A small contrastive image-text model, trained from scratch.
Model: encoder patch size [4, 4], text encoder layers 7, text encoder norm layernorm, text encoder activation gelu.
Rows from block 2 of the image encoder of a small contrastive image-text model, named by matrix and row number. Rows with one number belong to one neuron. Each number is 200 + 30 x the weight over its row's rms, rounded and kept within 0 to 999. All counts start at 0. After the name is the row's rms in percent of the matrix's.
After each neuron's rows are labels from the 100 images, of 14848, where the neuron reaches its highest value: "peak on" is the class under the peak; "responds to" is what is common among them. Only what is clearly more common there than usual is listed. The data: rendered scenes of coloured solids on a plain floor. In brackets: how many of the 100, against the usual share in percent.
# fc1: MLP up (encoder.blocks.2.mlp.fc1.weight, 384x96), inputs 0-95
# fc2: MLP down (encoder.blocks.2.mlp.fc2.weight, 96x384, transposed), outputs 0-95

fc1.258,087,157,228,188,149,112,181,229,263,150,174,182,169,163,196,235,206,186,248,175,186,195,224,264,206,167,187,244,215,170,197,223,150,160,179,206,191,164,301,211,204,207,185,165,206,194,198,205,178,160,173,204,185,210,193,149,193,226,225,235,201,245,230,236,235,206,195,182,201,206,213,235,212,194,218,201,212,208,210,231,184,162,244,207,167,208,191,225,195,206,149,186,182,165,223,243,222
fc2.258,082,183,168,184,215,150,189,151,233,193,183,183,252,180,203,229,200,174,211,199,180,189,263,197,196,208,138,244,156,182,229,158,223,143,231,241,186,197,210,272,190,176,182,180,152,191,224,175,208,211,213,181,198,193,170,191,205,236,199,254,208,285,253,221,167,202,155,231,133,168,209,245,176,201,196,199,184,227,188,221,191,225,209,214,204,228,170,241,272,200,199,194,191,180,187,198,223
peak on: chain link (36 vs 0.3)
responds to: chain link (57 vs 11.4); yellow object (53 vs 22.3); light from behind the scene (51 vs 25.3); cube frame (28 vs 11.6)

fc1.188,108,225,219,242,159,156,273,200,207,176,188,257,159,198,198,196,189,163,191,200,240,192,191,192,207,252,201,230,206,194,223,171,209,203,195,266,231,188,214,224,190,248,179,223,180,195,178,178,186,197,272,226,184,172,177,178,169,238,206,277,220,228,125,178,209,179,202,248,243,159,143,175,170,163,220,208,216,209,204,219,209,218,169,169,231,195,221,150,222,197,184,223,184,215,152,228,168
fc2.188,097,196,188,266,211,216,163,182,257,222,189,230,148,180,203,228,223,205,220,218,153,243,167,236,190,197,184,206,234,184,203,161,184,192,200,190,148,192,222,216,266,208,201,189,194,235,173,174,223,231,204,175,210,214,197,151,233,224,188,206,193,220,146,185,235,207,180,192,219,181,201,150,142,205,211,186,212,185,178,264,247,172,208,109,192,202,247,155,182,243,134,187,185,167,187,224,171
peak on: sphere (27 vs 0.6)
responds to: dome (34 vs 11.6); sphere (30 vs 11.7)

fc1.235,100,212,232,203,130,210,168,197,158,172,189,243,134,196,211,213,200,144,215,245,209,187,110,174,243,187,191,229,186,239,223,209,214,212,203,269,217,207,174,159,250,213,203,182,158,259,211,159,239,198,194,222,190,182,195,194,206,228,197,229,184,225,180,199,233,241,168,169,186,241,204,208,179,167,225,173,233,250,173,175,165,198,170,236,231,161,196,165,206,191,156,187,205,162,169,201,226
fc2.235,096,159,246,179,206,240,154,186,150,238,200,184,213,184,231,221,204,216,147,273,178,147,184,204,224,242,228,160,212,224,181,135,220,194,211,236,173,217,236,149,239,192,193,226,214,186,164,182,208,183,229,217,190,196,157,180,208,171,185,186,183,191,182,186,246,225,179,210,206,260,150,194,190,177,256,161,171,245,174,211,231,224,165,194,162,203,281,193,180,221,232,184,184,170,218,187,198
peak on: bumpy ball (26 vs 0.7)
responds to: white object (78 vs 22.4); its colour: white (37 vs 8.2); bumpy ball (35 vs 12); spring (28 vs 11.8)

fc1.317,046,216,214,199,227,186,241,221,184,206,163,214,195,212,187,198,200,232,218,224,218,209,185,183,239,221,190,199,254,225,228,176,178,153,215,185,190,177,234,254,151,158,187,227,247,213,159,269,219,210,201,213,189,246,136,139,195,183,195,195,198,232,234,191,151,159,243,149,202,176,213,186,165,228,175,146,226,195,218,199,258,169,219,191,177,231,191,176,259,183,174,243,125,209,185,218,202
fc2.317,048,255,180,174,169,160,188,256,169,211,178,147,142,161,181,221,210,182,249,216,208,185,195,253,170,174,192,186,229,230,216,203,202,177,201,251,138,177,214,217,210,170,198,201,201,209,272,235,173,274,230,234,222,177,203,188,199,186,238,186,184,202,211,214,209,186,197,188,187,221,190,221,164,154,243,197,236,210,220,217,135,204,168,174,155,258,194,179,229,203,128,206,170,170,217,204,192
peak on: torus (32 vs 0.5)
responds to: torus (40 vs 11.7); capsule (33 vs 12.1); chain link (31 vs 11.4)

fc1.233,068,186,193,237,245,225,209,197,192,232,221,188,163,169,193,227,186,156,212,193,193,182,150,213,218,209,214,242,221,211,222,218,203,234,250,198,194,273,205,226,234,231,171,251,236,244,218,215,183,160,198,186,237,176,141,211,230,161,162,238,123,240,172,188,191,183,192,238,161,222,224,212,251,195,228,187,139,199,196,211,183,160,157,201,163,188,211,151,189,199,137,204,239,181,165,188,224
fc2.233,072,152,191,257,147,222,217,180,220,209,127,252,179,172,170,175,213,161,244,207,172,162,174,211,194,228,157,206,274,171,220,237,221,186,181,203,194,231,207,148,179,165,186,173,170,204,180,200,229,239,192,219,169,196,206,184,174,147,207,216,210,241,196,237,207,192,182,180,214,162,249,222,268,194,191,149,211,184,204,258,204,172,232,183,219,179,231,212,235,248,179,217,189,202,237,194,157
peak on: spring (42 vs 0.6)
responds to: pink object (77 vs 22); spring (52 vs 11.8); its colour: pink (44 vs 8.1)

fc1.222,070,196,193,175,192,198,211,217,215,247,273,153,210,208,194,240,202,186,176,233,249,212,250,244,190,185,165,221,207,222,211,152,180,187,202,153,199,224,180,203,206,185,148,179,174,196,183,248,179,209,182,235,230,264,160,125,187,201,224,243,217,179,205,180,181,187,216,212,188,233,189,233,192,266,170,195,175,191,218,186,178,177,204,184,246,239,153,233,207,259,156,248,137,211,193,174,222
fc2.222,067,222,227,197,193,174,248,177,172,171,197,200,180,163,175,233,208,217,237,194,223,194,261,244,206,135,176,145,153,190,235,228,176,156,222,223,183,143,216,213,203,150,207,170,214,164,230,166,188,206,234,173,188,214,215,172,211,224,173,220,161,231,231,244,217,192,215,188,161,166,244,217,208,228,251,167,235,216,204,222,216,184,220,218,249,207,150,184,150,216,151,232,221,258,189,245,182
peak on: capsule (30 vs 0.4)
responds to: purple object (49 vs 22.8); orange object (47 vs 22.1); yellow object (45 vs 22.3); count: five (43 vs 20.3)

fc1.150,122,170,203,163,162,185,207,177,237,229,187,226,224,146,172,242,254,136,197,177,206,174,211,183,205,229,220,207,113,175,207,207,236,210,266,232,211,156,263,178,256,160,206,184,220,232,193,159,171,152,168,253,186,215,186,168,224,250,245,206,181,213,188,195,206,177,168,199,211,234,230,183,201,176,191,263,221,187,177,222,178,197,194,152,179,235,218,177,228,214,205,178,223,189,186,201,225
fc2.150,109,175,192,148,177,148,211,203,248,231,196,210,210,175,165,207,255,191,205,232,222,194,202,237,202,222,155,207,193,154,221,180,209,202,183,249,152,190,205,192,232,171,185,188,184,225,162,212,164,149,230,203,194,232,202,241,195,234,218,224,187,234,185,208,153,206,154,265,147,151,210,218,200,188,219,183,227,109,182,192,196,234,213,254,263,241,152,202,221,185,171,184,251,206,214,204,191
peak on: spring (46 vs 0.6)
responds to: spring (64 vs 11.8); teal object (47 vs 22.2); cube frame (39 vs 11.6); largest object: spring (26 vs 4.3)

fc1.41,087,142,203,211,176,143,192,232,202,207,191,227,168,219,141,216,219,186,236,185,259,242,236,218,222,273,127,217,209,160,199,162,167,194,182,262,208,183,233,177,146,187,242,200,180,196,238,176,241,207,220,157,202,188,211,200,202,201,208,175,209,252,191,193,209,209,190,233,201,189,176,195,228,154,216,183,186,212,145,245,152,241,194,190,224,222,213,165,164,228,196,182,193,245,192,154,247
fc2.41,086,206,219,186,253,180,148,213,198,229,174,203,201,150,162,176,203,138,236,205,195,211,199,213,190,178,209,205,203,165,122,234,196,179,154,218,185,163,252,217,233,263,197,199,230,213,143,207,226,176,218,170,212,201,263,196,225,194,181,202,173,229,183,171,185,160,177,205,216,179,164,228,149,162,209,232,181,210,175,244,151,215,149,212,240,257,227,228,252,178,171,184,225,227,227,196,217
peak on: bowl (29 vs 0.5); dome (29 vs 0.6)
responds to: brown object (55 vs 22.4); dome (40 vs 11.6); sphere (37 vs 11.7); bowl (37 vs 11.8)

fc1.149,130,182,218,213,191,186,211,190,211,205,170,247,212,165,179,213,244,184,191,216,186,198,233,220,249,229,219,190,175,170,202,210,228,171,164,207,190,166,280,171,263,147,157,267,193,209,182,176,163,187,132,247,201,193,162,143,227,252,222,228,213,205,163,208,217,181,210,221,219,183,204,171,204,172,196,190,215,210,189,212,183,210,214,120,175,198,242,156,211,150,193,147,224,203,192,232,252
fc2.149,101,195,169,216,156,175,213,157,257,219,157,209,213,210,171,204,222,207,215,193,223,190,191,216,227,255,200,226,198,192,214,152,250,170,218,196,169,241,182,258,201,197,190,213,168,227,170,217,175,130,167,238,205,245,185,155,237,198,199,230,207,212,235,207,139,175,141,233,162,146,159,199,210,167,218,268,250,193,229,191,204,158,179,208,246,257,221,193,200,179,171,163,186,208,194,209,205
peak on: cube frame (30 vs 0.5)
responds to: cube frame (67 vs 11.6); chain link (33 vs 11.4); largest object: cube frame (29 vs 3.5)

fc1.84,069,170,200,217,216,256,194,201,224,185,214,181,144,168,137,215,228,197,214,222,195,218,193,251,177,170,168,195,193,142,202,206,231,129,163,201,258,228,228,230,220,170,148,209,231,222,197,202,187,159,188,197,158,163,192,237,219,193,242,242,178,179,252,239,219,176,201,187,190,165,224,182,215,209,207,226,181,167,208,207,133,155,160,259,211,160,244,153,219,187,197,195,245,215,222,182,199
fc2.84,068,190,197,188,212,241,214,270,236,185,213,174,253,192,214,148,224,204,160,224,173,167,202,176,193,250,199,219,165,168,199,227,218,258,217,235,159,248,205,209,223,190,226,124,192,228,125,211,221,216,168,234,207,174,186,207,212,161,190,203,206,201,205,223,148,223,215,189,226,182,180,265,208,152,147,215,233,202,207,240,200,144,202,165,180,208,130,195,194,174,188,190,228,203,212,157,215
peak on: spring (37 vs 0.6)
responds to: light from behind the scene (61 vs 25.3); spring (52 vs 11.8)

fc1.43,105,239,246,191,164,189,248,204,202,202,171,210,169,190,174,231,227,267,193,163,171,175,246,136,175,252,175,214,208,211,215,214,202,209,235,205,212,183,252,224,224,247,175,198,232,227,191,259,175,192,241,177,181,192,211,123,213,165,211,240,233,232,174,168,164,142,207,208,206,162,202,154,132,197,183,204,177,206,207,187,243,226,198,194,164,222,177,179,206,180,196,231,156,142,192,191,188
fc2.43,102,225,215,215,209,167,202,180,260,167,139,198,174,212,160,217,208,252,247,182,148,181,178,218,178,193,189,230,208,243,198,213,201,175,191,185,183,191,195,162,302,227,186,241,218,247,210,216,197,256,236,218,170,244,257,175,216,218,165,183,213,156,129,218,191,202,202,178,186,191,186,199,160,217,208,185,211,200,172,190,205,257,165,177,193,262,182,179,221,172,183,190,209,163,189,249,174
peak on: sphere (34 vs 0.6); dome (25 vs 0.6)
responds to: white object (69 vs 22.4); dome (38 vs 11.6); sphere (37 vs 11.7); its colour: white (33 vs 8.2)

fc1.267,081,227,160,201,190,211,247,172,191,213,202,186,169,195,208,208,213,141,186,164,191,152,210,231,171,206,174,193,195,220,215,216,186,231,147,216,200,225,204,186,244,167,185,211,190,249,199,154,198,230,154,223,204,212,176,226,191,258,139,206,209,167,188,192,241,181,229,191,184,275,207,240,192,236,271,279,255,194,181,238,146,176,147,235,213,206,174,194,248,175,168,209,195,187,220,177,197
fc2.267,073,111,143,200,210,252,238,176,197,222,241,198,208,170,199,229,229,228,194,243,215,166,206,173,172,187,154,189,243,172,180,202,167,229,197,217,232,262,178,201,197,196,216,188,180,219,160,153,183,206,203,168,189,165,128,206,214,166,141,185,199,194,230,190,222,174,161,194,195,208,204,243,214,189,264,264,234,246,220,170,192,218,173,213,182,233,195,198,192,150,182,217,224,224,211,154,227
peak on: tube (30 vs 0.7)
responds to: light from behind the scene (59 vs 25.3); white object (47 vs 22.4); tube (39 vs 12.1); bowl (30 vs 11.8)

fc1.178,120,153,221,158,200,186,224,168,224,206,157,181,177,238,210,200,187,157,210,201,230,163,234,178,230,231,181,189,241,233,224,214,230,190,149,232,197,194,175,241,178,186,195,171,192,221,151,197,205,185,307,165,174,136,202,197,186,201,204,215,162,204,176,197,220,246,257,184,263,127,179,234,198,205,200,199,172,189,180,199,206,186,240,221,226,228,229,169,195,213,220,178,194,236,205,195,277
fc2.178,100,157,246,177,199,178,162,184,212,180,222,249,165,137,216,203,157,179,235,205,164,222,152,224,185,223,177,160,228,249,179,174,132,200,193,239,187,205,166,157,225,195,237,203,237,196,131,237,190,245,221,200,186,181,185,199,212,180,208,171,145,202,199,231,229,244,245,219,235,159,219,190,186,240,188,190,218,226,167,211,193,181,209,154,141,213,224,216,217,261,224,227,182,177,208,234,221
peak on: dodecahedron (29 vs 0.7)
responds to: yellow object (76 vs 22.3); its colour: yellow (57 vs 8.5); dodecahedron (35 vs 12.1); largest object: dodecahedron (26 vs 5.9)

fc1.352,107,152,136,234,220,195,176,133,209,243,199,204,182,169,174,195,266,241,223,181,227,176,183,164,178,202,173,211,227,212,231,217,223,184,207,145,195,197,250,171,235,175,233,160,193,227,199,228,237,177,245,194,200,173,207,181,170,173,216,193,176,221,186,176,214,161,235,234,224,216,186,161,221,236,220,168,232,208,176,193,244,216,137,200,173,272,222,190,211,274,199,221,156,216,198,216,162
fc2.352,105,210,138,307,262,177,214,192,238,243,178,215,160,154,186,164,213,172,233,201,187,184,137,181,187,229,204,206,205,212,206,170,209,226,184,171,174,182,209,188,203,215,208,183,213,190,233,181,190,188,213,180,200,223,212,183,164,164,223,180,167,157,230,187,212,159,235,147,196,200,184,238,204,186,192,232,287,189,202,224,201,237,194,226,170,272,202,177,235,243,196,152,170,188,230,192,220
peak on: capsule (32 vs 0.4); dome (27 vs 0.6)
responds to: capsule (42 vs 12.1); dome (32 vs 11.6); sphere (32 vs 11.7)

fc1.61,106,224,200,190,169,172,251,213,228,230,194,132,214,174,141,220,169,159,169,224,239,214,211,201,221,185,185,235,145,203,248,231,242,174,225,200,181,218,193,251,224,201,212,223,194,166,211,217,211,148,246,240,137,166,143,179,228,228,223,208,168,226,193,210,186,171,184,178,210,227,237,262,142,238,206,199,224,203,195,186,200,182,227,229,174,217,173,199,142,198,216,157,252,181,178,220,220
fc2.61,105,223,193,187,220,208,261,211,148,209,183,187,214,217,203,178,219,209,222,203,169,194,251,167,182,213,145,158,166,259,214,205,201,217,184,208,169,202,211,241,208,171,174,196,204,155,237,228,220,229,182,187,180,174,224,180,200,283,176,210,110,166,228,234,216,215,208,140,191,202,231,159,208,149,168,183,252,226,233,205,185,181,154,240,234,183,197,206,169,190,190,227,197,273,213,215,230
peak on: spring (44 vs 0.6)
responds to: spring (55 vs 11.8)

fc1.170,099,232,176,221,157,177,242,150,185,170,200,193,231,202,182,228,196,172,264,123,160,160,167,198,228,189,192,174,267,256,196,193,160,201,229,208,237,176,218,153,170,189,210,183,209,218,200,202,209,201,228,199,175,193,233,159,170,202,199,169,219,221,207,186,218,225,253,167,242,210,148,180,154,214,201,198,226,185,177,169,229,206,215,253,184,248,213,204,146,217,158,218,126,174,180,220,218
fc2.170,107,195,214,176,184,174,174,278,203,207,206,205,241,211,172,209,188,259,191,238,204,206,199,184,171,200,185,213,188,172,253,180,206,270,220,246,245,190,211,169,225,269,222,194,205,198,133,217,193,188,209,208,152,226,216,196,224,221,185,180,138,194,209,162,173,201,210,192,189,219,175,175,187,161,211,214,267,162,160,201,223,173,172,144,213,269,193,237,230,142,203,241,166,162,196,182,206
peak on: sphere (33 vs 0.6)
responds to: purple object (53 vs 22.8); sphere (42 vs 11.7); dome (30 vs 11.6)

fc1.232,067,194,193,174,197,184,228,185,222,203,188,203,169,220,180,185,173,201,200,193,211,193,208,197,220,277,192,210,214,227,228,269,204,142,163,184,163,213,217,242,151,138,204,224,220,177,201,232,197,220,188,203,174,264,184,199,134,210,205,219,252,216,224,191,180,164,211,134,163,206,201,234,199,213,210,227,198,223,174,205,220,195,212,207,234,239,159,232,241,209,158,216,96,222,145,191,167
fc2.232,063,271,167,226,217,132,173,248,202,200,210,153,199,167,190,180,224,205,248,245,248,185,207,253,180,150,211,148,203,174,209,221,182,213,193,184,206,193,206,215,189,177,184,221,207,200,241,214,223,224,188,178,222,172,237,181,248,225,190,191,175,189,206,212,174,149,154,246,154,204,240,250,190,153,175,199,236,217,173,223,180,174,181,171,215,252,172,248,206,206,140,226,252,238,173,183,193
peak on: torus (26 vs 0.5)
responds to: red object (55 vs 22.8); torus (29 vs 11.7); its colour: red (28 vs 8.1)

fc1.205,121,193,257,162,214,197,184,209,239,164,254,197,196,162,164,210,194,182,179,193,229,223,241,142,190,223,216,200,230,196,158,245,193,139,164,216,161,236,209,175,191,157,140,196,209,200,130,207,212,172,225,275,212,190,242,178,220,200,155,203,188,168,130,212,191,234,196,157,276,202,178,192,221,177,206,195,182,236,157,186,195,212,212,212,192,186,215,193,173,248,226,183,233,192,212,188,236
fc2.205,121,225,223,204,189,209,186,152,217,191,237,219,216,148,208,160,190,243,205,175,190,223,207,164,161,201,227,196,177,200,157,225,192,176,140,222,216,189,167,217,227,254,187,246,140,159,184,215,190,193,159,214,252,188,147,270,196,217,164,160,134,204,186,219,189,257,189,235,264,179,258,149,227,189,163,239,218,197,193,206,205,230,210,239,200,185,203,206,226,191,187,195,162,213,193,239,232
peak on: bumpy ball (31 vs 0.7)
responds to: bumpy ball (45 vs 12)

fc1.45,077,231,201,205,203,226,132,181,202,221,221,191,218,170,145,216,227,200,226,111,203,228,197,173,217,159,243,192,169,229,173,213,212,217,255,235,138,175,198,242,245,186,213,190,238,186,218,212,219,233,186,245,184,131,177,219,172,211,214,238,171,211,178,204,232,181,166,178,166,191,223,205,237,213,217,269,210,182,177,189,159,150,241,235,143,216,167,210,206,179,196,164,225,215,189,225,199
fc2.45,065,183,232,178,211,226,263,205,223,216,206,227,220,200,209,194,211,136,247,237,223,190,204,207,202,181,185,206,273,148,236,234,259,185,211,142,204,200,214,200,232,210,178,243,174,155,187,163,217,180,226,223,202,215,170,187,238,240,226,164,152,153,206,225,216,175,176,166,223,194,211,173,174,189,195,172,229,199,175,229,126,160,199,171,221,212,166,200,158,203,209,163,170,217,244,241,136
peak on: spring (59 vs 0.6)
responds to: spring (87 vs 11.8); orange object (50 vs 22.1)

fc1.324,079,183,245,216,177,182,185,240,206,181,214,226,198,143,160,175,159,158,180,211,218,181,199,196,203,180,190,163,233,216,159,214,173,170,213,230,191,203,193,217,228,156,209,191,214,260,174,206,167,182,270,186,114,198,236,241,207,175,202,259,209,198,142,188,208,207,201,191,233,261,212,281,166,181,169,199,181,227,189,196,160,248,239,227,254,190,225,216,176,165,221,202,210,168,204,221,190
fc2.324,081,154,282,116,167,202,201,240,227,199,249,197,229,174,208,198,217,248,244,227,161,175,200,159,173,182,227,194,207,173,194,236,190,186,243,180,195,213,171,196,237,159,206,216,222,200,205,225,192,269,166,159,221,202,167,211,178,184,215,196,149,214,171,227,160,173,167,156,212,214,205,204,164,178,196,245,171,222,200,211,193,200,151,187,239,247,196,209,197,236,232,207,164,214,169,266,172
peak on: bumpy ball (31 vs 0.7)
responds to: count: five (44 vs 20.3); bumpy ball (39 vs 12)

fc1.144,092,240,195,253,168,144,197,211,178,227,209,233,203,210,179,187,172,209,236,248,222,188,222,181,207,255,241,232,206,175,215,174,198,200,201,240,170,161,195,140,228,218,189,196,182,234,245,180,203,256,207,188,156,137,169,243,207,235,230,274,219,221,175,221,175,223,191,194,224,168,229,195,165,141,169,173,151,212,146,202,190,213,178,187,205,177,192,165,159,223,219,205,198,185,156,158,155
fc2.144,089,219,201,215,213,204,229,240,203,241,157,226,174,207,216,237,216,149,187,229,143,151,187,166,167,209,235,201,190,253,165,155,219,161,218,195,247,178,211,141,208,181,224,218,228,250,186,227,182,249,194,195,224,200,177,217,192,271,214,207,159,193,179,184,215,186,203,191,214,208,154,189,201,141,180,242,129,203,197,182,215,246,203,181,234,218,229,175,188,201,205,159,249,199,136,161,158
peak on: dome (30 vs 0.6)
responds to: dome (36 vs 11.6); sphere (31 vs 11.7)

fc1.89,080,203,233,197,230,201,144,177,207,175,259,227,259,172,198,198,237,216,235,167,187,213,151,205,188,208,275,156,174,175,171,231,215,230,225,249,179,165,247,243,214,185,195,219,211,207,186,253,232,205,172,244,172,214,187,212,240,183,197,228,151,171,180,225,270,171,158,157,179,230,197,187,215,204,161,200,225,153,181,183,178,165,149,238,169,218,156,202,238,220,195,183,182,208,200,194,181
fc2.89,075,227,221,167,166,239,260,247,215,179,172,216,253,195,205,158,151,157,252,179,223,181,184,196,194,206,241,153,235,207,225,178,229,242,245,143,210,180,194,186,181,225,173,187,225,167,192,213,200,162,222,226,238,227,139,220,223,190,245,201,175,177,178,229,170,224,211,163,230,148,222,184,191,212,179,180,228,156,232,204,163,172,206,216,202,212,159,190,203,197,159,149,234,195,223,270,174
peak on: spring (44 vs 0.6)
responds to: spring (59 vs 11.8); orange object (57 vs 22.1)

fc1.280,119,183,249,197,208,205,181,232,181,190,178,180,203,190,213,214,215,197,203,190,202,109,121,195,255,156,231,195,206,170,239,153,161,239,188,214,190,211,241,172,209,224,185,205,158,199,247,189,209,215,243,176,185,216,203,144,189,195,209,209,187,175,224,176,190,146,241,197,177,183,185,230,161,211,164,144,141,213,207,216,240,262,233,187,215,149,191,220,203,203,257,175,180,246,245,216,196
fc2.280,118,221,238,158,198,246,224,204,164,165,210,203,237,204,145,204,157,201,200,167,212,143,193,163,198,186,179,232,184,239,235,230,164,249,205,190,213,187,213,181,193,152,188,152,180,181,230,187,193,218,236,167,149,280,240,204,126,193,226,218,202,166,196,199,198,175,247,214,194,227,212,234,193,230,223,234,184,192,194,197,188,243,250,212,162,127,217,225,191,184,229,151,167,212,228,221,227
peak on: cube (29 vs 0.7)
responds to: brown object (48 vs 22.4); cube (36 vs 12)

fc1.60,086,236,298,197,219,206,212,220,192,230,189,177,172,206,206,175,189,156,182,141,259,215,180,155,212,213,220,200,166,246,225,155,189,203,171,173,163,232,235,233,158,199,203,209,212,220,161,197,237,164,235,201,168,216,223,169,191,198,211,223,190,162,156,177,264,215,154,205,240,231,204,183,208,186,164,251,253,179,203,167,137,188,186,171,213,179,192,170,208,249,168,204,204,197,193,148,200
fc2.60,091,173,207,183,169,208,205,200,154,209,212,233,199,200,206,207,235,131,217,207,206,276,253,150,149,187,189,167,254,219,207,210,126,167,246,228,188,221,197,214,173,189,176,205,182,217,230,216,210,247,217,172,195,231,208,236,168,170,182,188,196,164,224,215,234,227,138,186,223,162,173,145,176,207,185,170,258,248,254,191,173,200,214,228,231,206,178,208,228,176,212,234,196,198,252,191,238
peak on: bumpy ball (30 vs 0.7)
responds to: bumpy ball (40 vs 12); spring (34 vs 11.8)

fc1.114,060,211,194,190,189,208,214,194,161,232,129,185,150,264,246,219,180,192,214,222,163,224,201,210,260,200,216,210,200,176,159,186,195,215,215,221,176,187,172,224,235,178,244,165,190,214,204,212,211,205,214,190,215,206,181,158,171,222,185,241,176,151,195,254,217,218,220,157,185,198,120,190,200,194,159,252,162,199,218,192,184,222,257,192,199,145,199,198,238,237,234,235,114,236,222,167,221
fc2.114,060,233,181,168,174,256,171,182,196,148,233,233,201,205,219,188,228,216,230,171,188,210,218,226,188,201,183,123,183,215,185,189,189,172,235,191,248,209,167,201,240,159,223,235,200,194,242,206,241,197,238,144,186,191,169,156,152,230,206,196,156,194,183,228,181,189,218,214,204,177,206,211,189,208,241,220,198,153,155,213,233,153,246,226,158,162,183,244,180,249,256,184,236,135,206,247,188
peak on: tube (30 vs 0.7)
responds to: yellow object (68 vs 22.3); orange object (57 vs 22.1); tube (38 vs 12.1); its colour: yellow (35 vs 8.5)

fc1.14,105,174,175,180,237,148,249,191,254,227,186,244,192,236,131,194,141,179,187,193,205,220,152,184,169,225,217,193,213,177,175,211,178,227,155,202,246,204,203,206,195,264,188,175,215,129,231,214,230,207,245,168,203,161,154,197,209,205,237,247,180,188,206,165,186,206,264,244,183,173,187,230,231,202,200,239,137,168,193,233,195,211,196,251,205,242,208,210,183,177,234,224,203,230,206,175,214
fc2.14,111,207,234,225,201,215,193,202,209,185,179,209,196,255,178,261,179,192,179,198,190,222,191,206,253,202,194,222,244,166,198,195,214,204,207,183,171,255,185,108,219,203,228,202,223,184,171,162,181,169,182,222,180,201,237,186,230,177,245,224,189,211,172,230,200,213,234,249,156,165,180,203,228,232,248,136,147,179,187,236,199,168,152,178,170,162,290,207,227,201,240,225,209,185,203,226,151
peak on: cube (25 vs 0.7)
responds to: green object (80 vs 22.8); its colour: green (46 vs 8.4); cube (34 vs 12); dodecahedron (29 vs 12.1)

fc1.252,065,242,239,267,185,193,203,242,213,193,188,138,189,180,172,248,165,206,167,230,174,233,207,283,196,202,177,178,216,206,204,181,162,196,198,159,229,199,193,211,246,222,219,174,135,156,176,217,202,193,200,201,239,230,188,180,188,169,236,173,200,221,212,232,202,235,213,214,207,174,152,267,157,171,186,132,217,168,232,179,157,169,219,144,211,217,204,214,177,240,175,235,171,199,208,219,173
fc2.252,065,162,233,186,227,186,211,204,173,210,168,201,200,201,218,229,269,221,241,157,252,221,232,241,195,198,198,204,155,251,148,199,208,214,174,184,178,229,204,250,271,167,190,213,188,198,234,157,166,253,192,193,194,231,150,197,193,217,205,249,173,220,182,250,190,134,223,207,254,170,185,217,212,153,172,192,209,205,168,120,224,165,170,180,213,175,193,255,204,208,203,205,203,220,185,226,213
peak on: chain link (26 vs 0.3)
responds to: light from behind the scene (62 vs 25.3); black object (51 vs 22.2); chain link (42 vs 11.4); count: five (42 vs 20.3)

fc1.63,107,179,187,193,177,222,233,228,205,210,255,193,186,216,154,202,179,90,145,224,201,158,182,181,221,223,226,222,236,188,231,209,212,205,233,220,186,201,171,190,231,257,187,213,173,240,206,191,186,110,204,197,178,207,177,202,264,193,204,247,203,233,195,191,196,207,180,223,205,223,196,247,206,200,241,222,175,223,171,188,140,198,197,241,250,237,234,164,203,193,126,221,193,194,201,199,240
fc2.63,103,212,221,240,154,179,174,154,180,188,163,228,213,164,172,206,204,166,216,256,170,196,178,225,191,219,188,142,249,175,182,215,200,230,205,215,163,258,220,190,227,202,212,195,204,217,168,225,217,200,206,264,229,174,163,173,262,190,186,207,119,246,148,203,222,210,190,226,216,171,214,189,231,219,206,162,217,163,176,202,195,195,205,157,195,204,242,205,237,206,167,165,170,171,276,257,171
peak on: spring (41 vs 0.6)
responds to: pink object (68 vs 22); spring (51 vs 11.8); its colour: pink (39 vs 8.1)

fc1.58,110,216,176,195,170,221,195,179,171,228,223,161,191,191,178,178,206,176,211,196,215,250,178,231,140,177,203,172,192,159,241,180,265,205,264,208,258,225,217,194,248,170,229,196,207,196,195,214,170,143,188,200,179,130,248,249,176,177,166,177,176,205,247,187,199,256,222,178,199,240,191,168,214,257,182,221,161,216,220,204,211,192,189,255,151,239,183,222,179,239,217,203,154,231,161,196,190
fc2.58,118,208,124,195,197,202,174,199,200,204,223,171,165,198,191,159,204,204,225,225,180,230,196,181,205,190,184,195,190,188,231,263,227,248,212,204,221,126,209,180,209,111,228,194,219,218,217,146,183,189,192,210,174,140,183,235,200,216,159,187,216,192,186,170,189,251,170,203,219,211,216,211,220,223,153,195,225,182,181,173,209,196,187,220,174,234,258,213,264,203,223,179,193,159,174,303,228
peak on: capsule (25 vs 0.4)
responds to: capsule (53 vs 12.1); bowl (28 vs 11.8)

fc1.336,092,199,203,224,186,208,171,202,198,221,242,183,199,250,221,211,194,178,222,196,240,192,154,167,174,217,191,205,202,196,222,214,178,171,219,197,183,207,207,164,169,238,153,181,177,208,199,207,191,216,185,211,161,147,201,203,218,164,219,197,156,258,241,209,161,265,216,180,145,158,202,271,153,245,214,212,167,192,189,237,169,258,188,202,117,191,192,174,164,217,182,172,225,201,224,240,284
fc2.336,081,173,216,220,199,223,177,254,222,221,232,223,215,194,200,254,161,195,229,184,212,247,156,238,226,213,172,151,189,154,166,230,269,240,213,225,168,191,206,209,186,207,202,201,211,220,205,158,177,216,190,156,191,154,214,129,244,214,154,220,210,241,209,220,196,210,153,220,147,165,176,225,177,195,145,220,150,205,219,174,196,222,158,202,214,225,256,204,264,222,198,205,153,216,206,166,192
peak on: disc (28 vs 0.6)
responds to: pink object (46 vs 22); disc (35 vs 12)